Rows from block 8 of a small image classifier, named by matrix and row number. Rows with one number belong to one neuron. Each number is 50 + 15 x the weight over its row's rms, rounded and kept within 0 to 99. All counts start at 0. After the name is the row's rms in percent of the matrix's.
After each neuron's rows are labels from the 100 images, of 14848, where the neuron reaches its largest size: "peak at" is the part of the image that holds the peak. Only what is clearly more common there than usual is listed. The data: drawings of small networks of dots and links. In brackets: how many of the 100.
# u: gMLP up (value half) (model.blocks.8.mixer.u.weight, 336x256), inputs 52-77
# v: gMLP up (gate half) (model.blocks.8.mixer.v.weight, 336x256), inputs 52-77
# out: gMLP down (model.blocks.8.mixer.out.weight, 256x336, transposed), outputs 52-77

u.157 084:39 49 41 37 32 32 50 65 51 53 31 71 61 71 61 36 50 54 44 48 54 78 31 67 39 63
v.157 062:56 49 47 54 59 67 50 56 73 49 37 50 53 66 46 52 57 83 43 59 43 49 56 75 29 39
out.157 073:84 49 49 70 56 39 46 45 61 64 58 41 28 32 57 70 18 36 72 48 57 54 37 57 75 25
peak at: top left (35)

u.19 102:53 45 35 60 47 48 45 64 58 33 17 46 49 36 48 55 64 42 57 23 60 55 41 54 41 54
v.19 093:58 61 46 56 28 33 52 37 33 43 74 35 51 20 64 46 28 30 64 58 35 56 53 37 40 53
out.19 100:63 47 57 41 49 69 52 52 65 43 72 61 40 57 32 47 51 46 30 51 48 84 51 41 59 54
peak at: centre (28)

u.92 098:45 28 57 46 42 46 55 35 47 42 35 51 54 75 42 32 39 51 20 86 44 34 38 50 47 34
v.92 103:63 66 70 44 46 44 47 53 51 39 56 47 49 53 66 65 57 73 29 31 57 45 42 38 57 29
out.92 102:53 32 43 50 42 70 64 40 56 73 77 37 53 40 42 16 37 43 51 41 39 63 48 64 46 48
peak at: middle left (33)

u.230 097:52 57 70 49 45 53 60 44 38 43 62 33 50 62 70 48 63 52 29 54 48 23 38 33 19 29
v.230 091:43 60 40 48 49 51 65 46 61 23 72 46 43 30 47 40 38 54 62 65 61 48 59 53 56 45
out.230 097:41 63 37 62 55 70 32 60 55 55 68 31 57 55 68 43 41 21 82 31 58 50 56 63 74 67
peak at: middle left (30)

u.186 100:60 33 55 53 63 38 58 39 48 60 69 54 58 53 37 20 58 23 66 54 70 50 41 75 22 49
v.186 111:75 40 57 77 60 50 35 47 66 57 69 47 53 32 47 45 51 51 42 53 60 49 43 59 61 60
out.186 112:48 24 63 29 44 61 50 64 48 43 35 51 63 42 69 35 31 41 60 48 70 50 18 39 49 66
peak at: middle left (29)

u.325 097:76 52 68 78 64 53 30 55 59 54 56 42 42 61 53 60 49 77 68 55 44 60 29 38 34 45
v.325 101:40 65 55 71 44 47 52 59 49 36 49 04 39 32 51 23 35 46 40 58 44 39 50 52 52 78
out.325 100:46 55 43 60 17 55 61 44 49 49 43 48 59 35 76 81 30 37 62 55 44 29 71 48 39 60
peak at: top right (48)

u.296 096:40 36 32 48 75 43 28 61 49 72 56 38 46 48 49 76 55 49 42 71 29 55 54 43 71 67
v.296 096:48 53 53 58 51 48 66 55 41 49 54 53 65 76 42 88 42 29 52 22 57 50 26 49 48 54
out.296 102:34 70 58 58 51 41 43 49 66 96 41 64 55 21 44 40 58 56 47 51 46 44 27 64 52 43
peak at: top right (45); bottom left (33)

u.163 101:44 45 51 43 74 57 54 31 58 60 43 44 62 47 54 25 59 73 55 19 53 63 48 54 58 44
v.163 100:75 57 63 22 49 62 65 43 45 48 59 57 28 28 32 60 45 33 32 59 74 46 56 53 57 45
out.163 110:55 73 52 41 48 81 39 45 52 58 19 42 40 38 47 31 53 57 70 46 55 71 78 59 34 45
peak at: middle right (46)

u.98 104:45 46 21 48 63 69 41 75 65 43 55 55 53 55 49 76 43 43 46 26 58 27 54 53 58 54
v.98 101:42 44 66 50 61 50 74 62 61 29 57 43 55 48 42 83 64 61 52 62 87 40 69 60 29 31
out.98 101:70 64 54 55 31 52 58 35 32 33 31 37 08 39 57 22 49 73 62 57 68 54 26 50 25 51
peak at: middle left (26)

u.263 092:49 76 44 26 33 60 58 27 41 52 32 40 46 52 52 91 61 50 17 35 44 66 34 76 33 29
v.263 105:54 65 57 58 45 43 60 12 23 53 60 54 41 74 74 50 56 48 50 49 47 48 44 77 57 68
out.263 114:31 75 56 39 51 38 32 18 38 12 56 39 62 74 83 23 48 65 34 41 39 58 45 60 42 59
peak at: top left (34)

u.317 102:60 59 52 42 30 44 95 39 79 56 63 24 16 48 33 53 35 40 40 49 55 59 74 58 48 66
v.317 101:55 57 66 47 69 48 24 60 37 46 53 50 69 51 48 28 40 72 60 25 55 52 55 32 50 55
out.317 097:60 56 68 55 67 67 16 70 46 39 39 71 62 49 45 15 70 27 48 43 62 52 42 60 71 22
peak at: middle left (25)

u.304 102:59 54 26 40 46 55 72 35 49 56 78 45 40 63 69 50 56 39 68 29 31 67 45 75 83 39
v.304 106:14 39 46 48 38 36 54 80 35 53 70 72 44 34 56 10 32 20 44 44 31 44 36 41 72 71
out.304 104:62 72 60 46 63 58 48 57 50 52 60 45 41 48 56 76 49 42 56 46 34 53 31 66 48 72
peak at: bottom left (98)

u.128 104:38 56 47 70 58 30 48 68 57 33 46 24 58 52 39 25 54 64 48 50 47 35 53 69 47 34
v.128 096:61 48 52 61 37 61 48 16 48 47 43 44 50 47 63 58 61 51 43 50 63 50 50 66 68 69
out.128 092:52 58 59 32 88 62 53 33 39 63 53 74 53 74 35 82 37 37 52 39 53 40 47 36 78 36
peak at: middle right (36); middle left (36)

u.165 103:87 35 77 65 45 39 47 34 30 50 44 61 55 45 79 24 41 61 43 45 49 15 50 66 49 53
v.165 103:53 66 68 49 53 40 59 37 27 76 48 40 41 67 16 37 52 58 54 43 19 37 26 31 50 72
out.165 100:22 58 27 61 49 56 40 62 51 38 66 64 58 56 58 53 84 67 62 49 51 43 58 13 42 34
peak at: centre (63)

u.23 098:55 43 42 56 53 35 65 20 50 49 74 11 14 49 71 71 42 70 41 19 47 51 59 78 47 38
v.23 106:63 53 17 60 46 57 60 28 36 56 37 51 22 43 68 47 47 42 47 32 64 63 81 59 63 52
out.23 107:53 61 56 27 28 44 50 55 84 32 27 85 66 41 28 53 42 43 62 83 40 56 53 19 38 50
peak at: bottom centre (32)

u.191 099:48 57 66 37 48 31 30 32 39 64 73 47 74 72 48 37 62 26 34 54 50 59 58 54 77 54
v.191 102:49 43 52 56 65 45 47 69 60 28 61 54 42 61 38 43 48 48 54 46 42 55 71 24 33 69
out.191 104:34 50 52 37 57 38 46 71 43 42 51 66 23 34 56 32 53 78 59 69 80 56 51 73 44 62
peak at: centre (90)

u.219 101:44 72 51 61 60 52 48 50 58 30 60 38 43 21 59 51 51 34 41 54 42 59 44 54 26 68
v.219 100:57 45 39 61 38 39 23 66 49 67 49 44 39 50 42 58 39 54 14 68 46 47 62 58 67 56
out.219 103:47 39 42 40 31 79 39 57 53 49 56 36 70 55 40 56 21 32 41 82 32 59 39 43 61 44
peak at: centre (29)

u.305 104:50 89 88 61 36 47 60 53 90 38 34 29 41 84 42 51 37 45 70 93 36 54 63 36 63 52
v.305 101:53 33 60 68 51 37 50 94 68 77 70 40 28 23 15 46 31 64 53 44 47 74 65 67 72 51
out.305 100:68 20 36 64 69 61 80 38 62 57 67 35 41 37 58 70 46 36 52 27 57 44 56 29 56 34
peak at: centre (88)

u.46 097:47 73 60 49 46 66 61 47 52 60 62 59 64 26 72 41 72 33 41 42 54 49 24 34 53 45
v.46 099:38 64 39 58 48 63 51 57 24 50 64 53 38 48 54 26 63 32 44 50 70 31 57 52 28 61
out.46 096:70 36 47 35 36 48 21 84 38 64 23 24 46 77 33 49 29 50 50 44 44 78 55 56 09 34
peak at: middle right (31)

u.151 098:64 43 30 56 63 63 16 37 52 42 65 61 47 41 40 73 64 45 44 29 54 57 51 68 71 66
v.151 108:13 31 75 44 45 57 23 74 50 54 45 46 57 70 58 54 57 50 51 48 50 44 64 48 23 34
out.151 100:29 60 56 60 42 64 66 54 56 40 30 45 44 68 25 49 09 37 44 73 53 60 64 68 48 32
peak at: top right (33)

u.124 089:59 48 45 63 49 45 58 67 51 54 57 52 56 62 48 39 52 34 47 40 36 55 64 49 48 44
v.124 075:45 57 30 41 47 53 66 42 91 30 38 36 72 43 52 61 52 70 63 60 42 42 53 55 41 59
out.124 083:35 49 15 44 41 61 43 43 68 68 71 51 48 45 34 56 46 68 42 33 40 59 43 59 50 77
peak at: bottom centre (68)

u.84 099:75 18 44 44 61 55 46 59 68 48 79 35 58 54 54 55 67 65 38 36 51 39 63 36 57 44
v.84 109:56 61 64 66 72 27 56 52 46 67 49 32 58 46 73 47 64 25 56 60 53 40 56 59 26 57
out.84 101:42 38 56 44 27 74 39 41 56 46 57 38 54 72 51 50 59 50 38 19 36 46 37 76 46 54
peak at: middle right (44)

u.64 103:56 18 43 57 36 23 38 51 42 61 48 52 50 49 44 68 29 33 49 52 37 53 37 74 49 60
v.64 102:44 77 51 51 62 37 41 51 45 61 54 83 50 44 43 61 59 37 33 43 43 61 32 50 39 37
out.64 100:57 68 55 79 36 42 44 39 38 62 54 67 41 32 50 54 70 47 56 59 47 86 48 34 42 30
peak at: middle left (36); middle right (29)

u.261 103:13 53 60 58 68 27 46 71 24 34 46 77 30 43 68 56 55 62 70 55 43 77 45 45 63 38
v.261 115:26 40 66 40 54 54 61 58 48 12 76 57 33 62 69 16 48 56 67 59 33 57 39 49 40 19
out.261 100:56 69 38 37 67 50 53 53 76 66 79 41 58 44 38 64 56 49 33 67 37 38 37 46 84 57
peak at: top right (34)

u.287 107:73 34 51 50 38 57 55 54 68 43 19 71 49 60 51 37 72 69 55 42 22 31 39 68 54 66
v.287 099:31 58 46 63 49 39 49 43 61 45 63 77 50 16 26 73 39 60 60 70 73 53 34 32 78 40
out.287 095:43 65 65 45 47 48 19 39 27 57 51 58 42 48 67 36 40 60 41 28 69 43 46 38 19 61
peak at: bottom centre (26)

u.56 088:46 43 61 67 30 43 57 72 41 80 58 71 31 80 77 58 64 57 44 49 38 74 78 33 60 67
v.56 078:45 36 68 69 39 57 64 53 30 62 47 45 66 57 57 23 47 59 51 69 57 71 34 29 48 78
out.56 088:50 61 66 51 74 64 81 47 59 04 65 70 71 48 23 66 55 20 37 40 68 35 56 49 57 44
peak at: top right (32)

u.6 102:49 31 51 50 65 68 36 65 66 51 64 60 34 48 39 36 42 31 39 36 32 27 53 63 43 49
v.6 107:54 42 39 42 49 49 34 90 57 18 47 10 47 26 34 58 54 71 49 63 68 77 35 42 77 58
out.6 104:74 33 52 40 75 48 02 47 45 61 47 53 70 52 68 37 64 64 62 48 56 49 34 45 53 56
peak at: bottom right (44); top left (40)

u.226 096:55 71 70 78 55 37 34 53 65 47 16 39 58 46 58 51 47 75 77 27 79 54 34 36 56 42
v.226 100:56 32 52 65 51 54 10 35 44 48 39 30 13 46 31 52 43 38 54 59 51 58 68 21 53 31
out.226 108:80 54 65 87 51 65 61 46 67 37 72 56 36 55 36 71 54 64 61 46 28 43 80 63 50 53
peak at: middle right (55)

u.244 107:74 27 65 55 70 35 37 61 72 32 49 58 56 54 39 54 50 46 50 44 41 52 65 81 63 31
v.244 100:41 38 28 31 64 69 30 50 50 57 53 37 45 32 35 53 22 60 38 73 34 56 49 56 62 38
out.244 099:39 58 68 55 61 37 34 36 67 32 39 54 37 44 43 65 45 54 50 42 47 53 34 55 72 59
peak at: bottom right (38)

u.91 102:47 33 47 01 51 54 37 57 56 17 29 75 22 39 69 52 27 83 35 45 61 59 24 46 53 62
v.91 104:33 21 38 34 34 60 72 63 66 48 42 22 30 57 43 57 67 41 47 27 58 39 42 75 50 66
out.91 101:51 62 62 23 57 77 39 35 43 70 27 86 33 48 45 62 64 38 31 54 73 10 42 38 41 52
peak at: bottom centre (37)

u.37 095:52 84 30 71 59 46 52 32 66 62 48 54 49 25 59 52 68 45 41 16 45 40 60 64 40 55
v.37 096:45 78 57 54 38 48 57 35 38 48 70 18 47 41 53 50 66 66 42 60 52 46 74 63 31 78
out.37 098:34 25 60 39 10 74 42 75 52 54 42 49 30 36 45 35 67 51 53 51 59 29 52 36 32 29
peak at: bottom centre (34); top centre (26)

u.45 104:55 56 62 28 68 38 48 46 29 38 51 33 41 37 46 88 14 58 35 24 46 67 52 26 59 72
v.45 103:27 39 57 42 57 60 45 53 36 68 46 40 66 31 42 51 27 21 60 47 33 53 34 26 47 42
out.45 098:65 23 41 83 41 63 50 52 54 48 49 49 54 52 60 32 64 45 56 44 43 42 37 88 44 53
peak at: top right (32)

u.274 093:33 45 63 56 22 55 23 51 46 52 57 64 33 52 32 47 59 34 59 47 49 58 37 63 40 47
v.274 106:39 56 36 52 66 53 66 76 42 65 49 48 65 71 21 51 63 12 53 39 59 78 28 54 52 37
out.274 096:34 54 43 34 53 80 68 39 40 49 34 00 31 34 78 44 17 52 33 83 56 54 65 35 45 44
peak at: top right (58)

u.328 101:65 48 40 25 56 48 43 38 31 48 22 38 49 50 45 69 61 36 35 54 44 39 43 12 54 44
v.328 101:64 59 27 91 55 38 81 40 56 53 62 37 66 76 77 33 64 58 47 37 69 26 35 52 58 36
out.328 104:56 56 63 08 47 68 48 69 78 44 42 48 76 28 60 63 50 65 42 82 37 57 16 76 40 37
peak at: bottom right (92)

u.177 085:50 08 55 35 65 56 63 68 43 75 39 61 20 45 56 55 73 49 31 72 27 42 27 51 75 37
v.177 086:40 42 53 63 63 29 52 45 53 67 39 41 64 58 50 53 48 77 76 46 56 55 23 45 40 50
out.177 085:49 47 37 54 49 43 42 47 76 38 53 60 59 20 52 49 28 62 54 39 68 37 46 61 49 55
peak at: centre (26)

u.96 104:50 41 36 46 62 51 53 45 37 33 71 54 57 40 24 64 39 38 37 78 37 50 40 58 66 54
v.96 104:33 51 72 58 42 47 40 54 37 46 27 43 29 38 55 27 46 60 54 50 54 66 52 45 73 58
out.96 101:71 44 72 61 49 74 61 81 51 77 40 49 42 29 55 42 41 53 55 42 59 63 41 68 38 49
peak at: middle right (33)

u.233 103:59 55 51 18 27 51 58 81 42 24 42 30 35 43 48 52 63 42 45 43 39 37 64 19 55 48
v.233 109:68 65 56 37 65 29 48 64 69 49 61 25 63 73 73 77 30 41 40 32 29 53 58 66 36 37
out.233 101:47 56 55 54 59 60 50 56 44 61 72 34 56 89 69 47 54 76 52 69 45 45 49 43 62 64
peak at: bottom right (36)

u.170 098:65 46 73 61 51 31 24 54 56 40 50 27 40 39 50 48 13 24 37 56 28 46 40 58 48 41
v.170 098:28 51 59 45 52 40 81 47 74 60 38 48 55 47 29 56 66 85 78 41 40 58 51 45 54 63
out.170 098:67 54 43 35 42 88 37 42 41 45 72 52 44 60 37 54 64 24 57 46 41 68 49 54 66 73
peak at: centre (49)

u.27 104:40 66 59 41 45 25 61 54 73 36 47 60 56 36 47 62 70 64 29 58 21 26 63 24 66 51
v.27 096:52 46 77 45 31 64 68 54 36 38 62 60 33 35 29 49 25 78 49 74 69 63 47 46 38 21
out.27 102:60 26 51 64 87 44 53 31 18 50 42 41 48 42 59 76 34 42 41 38 75 91 45 55 42 56
peak at: bottom right (35)

u.129 090:61 67 52 63 38 77 57 38 32 02 48 46 57 28 48 62 42 61 54 44 54 34 59 67 50 80
v.129 102:39 62 53 52 31 75 30 64 46 52 25 35 47 62 33 36 37 64 44 48 45 45 31 53 16 55
out.129 090:41 60 52 48 56 49 65 75 36 77 61 52 41 29 50 60 61 24 47 58 37 44 57 63 61 61
peak at: centre (32)

u.213 100:51 27 38 73 39 37 81 76 50 70 54 52 50 40 39 61 50 38 54 68 45 52 37 57 54 50
v.213 090:59 64 25 48 28 74 71 30 39 48 40 43 66 49 34 54 50 32 50 52 73 29 66 72 79 54
out.213 098:54 66 60 59 48 38 29 42 48 36 54 46 51 56 52 49 56 25 55 55 78 68 72 58 63 39
peak at: top right (43)

u.115 104:44 61 41 56 56 70 30 48 49 50 52 61 62 39 48 61 52 33 60 60 53 47 59 41 44 49
v.115 101:45 53 33 43 69 37 35 64 31 68 52 66 34 53 71 52 45 29 59 53 70 41 73 65 61 71
out.115 095:61 54 43 41 43 42 29 22 45 39 36 52 56 42 28 36 49 54 46 38 56 69 38 39 66 44
peak at: top centre (30)

u.284 100:56 72 62 29 57 39 42 44 69 87 44 81 62 60 77 46 33 57 51 55 88 43 23 76 35 44
v.284 082:54 55 58 75 76 58 98 41 32 55 51 49 41 21 51 36 75 46 47 46 53 24 39 71 41 50
out.284 095:58 56 42 66 62 58 64 68 30 27 52 31 58 67 50 36 65 46 79 38 52 63 50 37 64 77
peak at: top right (78)

u.205 107:61 67 72 57 38 44 32 87 29 35 68 41 67 35 70 47 53 66 35 55 68 50 33 54 67 65
v.205 117:61 56 35 65 50 80 54 37 65 65 34 61 52 35 54 35 31 24 75 60 53 45 44 34 40 58
out.205 101:56 41 36 15 29 37 50 77 54 66 60 59 35 58 35 62 44 69 43 42 48 57 49 69 57 47
peak at: top right (34)

u.294 102:58 57 72 46 31 67 59 41 53 49 49 43 69 44 77 57 39 51 53 74 68 90 38 44 48 36
v.294 089:69 65 56 42 64 63 44 27 41 40 44 47 41 68 23 62 63 47 64 64 45 89 57 35 45 29
out.294 092:32 51 39 66 53 62 34 45 30 43 54 58 54 50 52 60 72 42 26 30 31 29 77 46 55 37
peak at: bottom right (44)

u.13 104:45 66 43 52 29 40 34 53 59 65 62 39 78 45 52 39 48 48 47 48 75 24 76 53 66 47
v.13 109:26 58 62 60 52 37 60 53 64 32 71 29 22 41 53 56 71 52 61 56 43 49 72 62 36 67
out.13 100:47 21 46 76 60 51 72 61 38 22 29 50 28 39 37 36 57 31 79 28 38 55 64 62 35 66
peak at: middle left (26)

u.12 111:49 41 47 28 66 17 64 58 61 58 74 47 58 63 36 49 58 51 20 51 50 41 47 60 31 46
v.12 108:61 60 65 77 68 68 43 49 43 44 75 49 50 57 37 47 30 38 60 66 68 73 53 61 61 48
out.12 106:38 83 51 77 12 49 63 58 18 57 37 59 50 35 61 47 50 36 45 48 68 44 53 40 63 33
peak at: top left (39)

u.26 105:58 30 37 60 66 67 64 46 50 32 58 39 58 73 51 57 39 04 34 29 42 40 49 49 53 36
v.26 104:60 55 64 60 64 40 44 56 85 41 37 56 49 61 51 54 86 72 49 37 32 41 48 56 49 57
out.26 110:54 70 56 23 51 32 35 52 59 60 61 35 63 53 49 65 56 44 28 40 56 50 63 52 35 41
peak at: bottom right (74)

u.245 096:36 32 43 42 57 25 57 55 42 53 41 22 61 51 69 55 44 47 53 53 37 62 35 56 63 40
v.245 100:53 61 39 43 54 35 60 65 74 80 47 26 52 65 30 57 67 58 46 26 48 49 47 23 35 56
out.245 093:65 65 31 59 70 57 22 44 72 50 61 71 20 46 84 37 42 69 69 55 68 52 46 14 45 78
peak at: top right (33)

u.33 094:44 71 39 58 40 76 00 63 13 43 40 60 42 38 61 82 63 59 52 67 82 36 41 46 49 62
v.33 102:44 63 50 33 55 52 33 47 22 66 45 41 54 53 58 52 41 48 50 32 46 39 61 75 64 80
out.33 109:65 59 40 49 43 12 85 53 86 72 62 38 68 60 49 52 61 38 62 48 45 77 42 58 33 37
peak at: top centre (68)

u.179 101:55 43 47 52 38 38 72 50 51 48 59 32 48 60 45 75 82 38 49 41 50 51 14 45 33 66
v.179 110:26 47 43 72 53 52 42 71 30 43 25 38 70 57 45 48 43 65 38 28 29 50 61 40 46 56
out.179 100:62 54 46 44 41 49 26 65 51 54 39 54 53 36 69 44 43 69 51 62 49 41 51 66 85 54
peak at: middle left (57); middle right (33)

u.306 101:40 51 49 60 66 44 39 78 46 37 59 38 50 11 50 67 50 59 81 49 49 79 35 66 54 52
v.306 100:73 61 63 45 62 69 65 37 21 35 59 59 54 67 20 38 56 40 45 29 54 86 57 44 46 62
out.306 109:51 24 51 55 38 32 65 66 29 83 40 52 38 48 51 46 52 50 66 26 52 41 55 55 67 46
peak at: bottom centre (40); top centre (32)

u.78 094:51 99 48 61 59 43 45 23 64 42 18 53 37 49 42 67 36 54 39 22 19 28 47 47 40 70
v.78 087:39 50 36 49 62 77 55 75 35 44 46 54 41 49 73 57 20 47 73 44 58 66 38 86 82 43
out.78 089:26 02 37 48 64 68 69 62 35 57 56 63 59 55 52 57 42 53 53 68 53 61 45 56 86 31
peak at: centre (46)

u.249 104:48 26 24 64 36 73 60 39 71 41 55 78 25 82 49 36 37 57 28 44 61 50 71 42 24 20
v.249 109:48 53 54 35 51 63 12 22 72 56 48 56 65 53 70 61 62 59 59 63 50 49 84 62 33 52
out.249 101:34 40 58 52 38 61 73 65 49 47 59 40 40 46 39 70 42 49 19 32 53 66 77 56 55 46
peak at: bottom right (48); top left (42)

u.62 090:49 57 53 44 46 82 69 29 16 38 40 72 33 61 60 46 21 39 47 76 44 51 48 55 32 36
v.62 101:36 33 51 70 45 31 61 76 18 35 67 37 58 47 78 37 73 75 62 47 47 44 35 57 47 43
out.62 108:58 50 34 41 53 64 37 69 62 58 51 43 61 30 26 59 52 47 77 59 32 32 44 60 58 50
peak at: top right (39); top left (37)

u.301 094:70 58 75 60 72 46 32 48 63 60 34 61 57 62 23 21 70 46 57 35 60 48 58 14 73 38
v.301 089:44 66 45 34 31 59 39 74 69 56 59 49 58 63 71 48 51 44 61 25 50 53 22 59 49 56
out.301 101:35 63 45 40 42 43 39 42 57 53 48 31 55 64 69 60 53 37 45 59 53 45 49 75 49 68
peak at: middle left (32); middle right (26)

u.321 099:52 61 40 41 34 33 14 43 65 46 49 54 47 39 23 54 39 62 60 32 45 27 59 46 43 28
v.321 097:20 53 65 36 38 36 39 42 35 36 69 66 47 68 54 77 40 60 07 45 40 30 48 68 35 58
out.321 097:41 42 67 58 67 77 62 43 49 59 41 35 63 54 38 51 45 35 52 36 88 66 67 45 56 54
peak at: bottom centre (30)

u.168 105:42 45 48 45 59 64 40 76 43 34 46 30 66 63 27 60 68 56 57 51 16 40 24 61 62 31
v.168 111:47 62 46 67 31 56 74 57 36 45 55 49 64 63 63 56 25 14 43 42 68 52 51 22 62 56
out.168 099:46 64 29 77 53 73 47 35 26 54 93 31 52 32 60 42 58 65 53 47 72 55 26 42 70 33
peak at: middle left (46); middle right (32)

u.38 099:52 35 31 52 54 44 45 51 74 75 61 13 29 67 37 44 68 47 41 36 42 58 48 62 60 49
v.38 094:52 56 44 75 63 54 46 30 39 58 38 25 68 54 32 52 45 58 54 41 45 40 35 49 39 52
out.38 091:33 58 57 54 52 32 63 65 15 44 43 44 71 61 53 52 50 38 65 66 64 60 56 36 49 51
peak at: top left (44)

u.232 098:56 67 65 47 34 59 44 61 42 61 59 57 77 44 30 67 59 53 00 37 58 65 57 68 53 45
v.232 086:35 46 55 46 30 29 73 16 59 39 27 64 52 53 44 73 48 39 43 64 40 61 31 39 56 42
out.232 092:55 41 74 40 34 41 44 35 52 42 50 54 47 10 53 35 43 58 49 59 51 44 45 37 40 25
peak at: top left (35)

u.311 100:73 51 48 31 57 51 33 38 20 40 27 59 70 53 37 61 36 61 30 70 46 47 40 38 41 40
v.311 110:47 40 43 37 60 66 57 45 52 45 63 38 32 68 59 34 31 61 42 55 38 29 60 64 44 28
out.311 109:48 48 66 68 49 45 71 50 48 54 30 48 63 63 50 54 75 48 40 35 45 18 33 66 62 48
peak at: middle left (54); middle right (31)

u.256 101:83 59 61 64 35 59 49 45 35 57 40 39 40 43 62 31 77 42 35 60 42 51 43 53 57 46
v.256 104:39 42 61 35 37 54 40 57 52 65 39 26 67 72 43 38 61 59 68 34 30 77 34 24 34 94
out.256 098:66 50 72 38 29 53 30 20 57 52 68 46 72 41 46 56 46 50 46 81 35 49 63 50 24 33
peak at: bottom left (33)

u.320 097:40 34 39 44 67 66 43 18 40 70 54 54 21 63 44 42 42 45 65 60 63 53 71 36 32 53
v.320 095:42 67 42 34 80 43 42 46 36 48 61 36 48 41 49 60 65 54 71 43 56 50 63 64 33 97
out.320 096:76 55 32 57 44 38 55 47 55 69 27 57 65 64 66 37 54 36 70 48 28 49 55 47 37 78
peak at: top right (33)

u.319 106:57 60 56 53 19 34 42 64 50 30 40 32 57 46 64 59 72 48 51 12 46 45 39 60 41 55
v.319 108:46 42 32 45 45 43 68 47 33 78 41 34 62 72 68 48 52 27 40 32 34 69 54 62 66 17
out.319 109:50 52 13 46 71 44 55 47 45 29 64 50 76 44 64 62 30 55 28 31 30 42 52 74 59 45
peak at: middle left (49); middle right (32)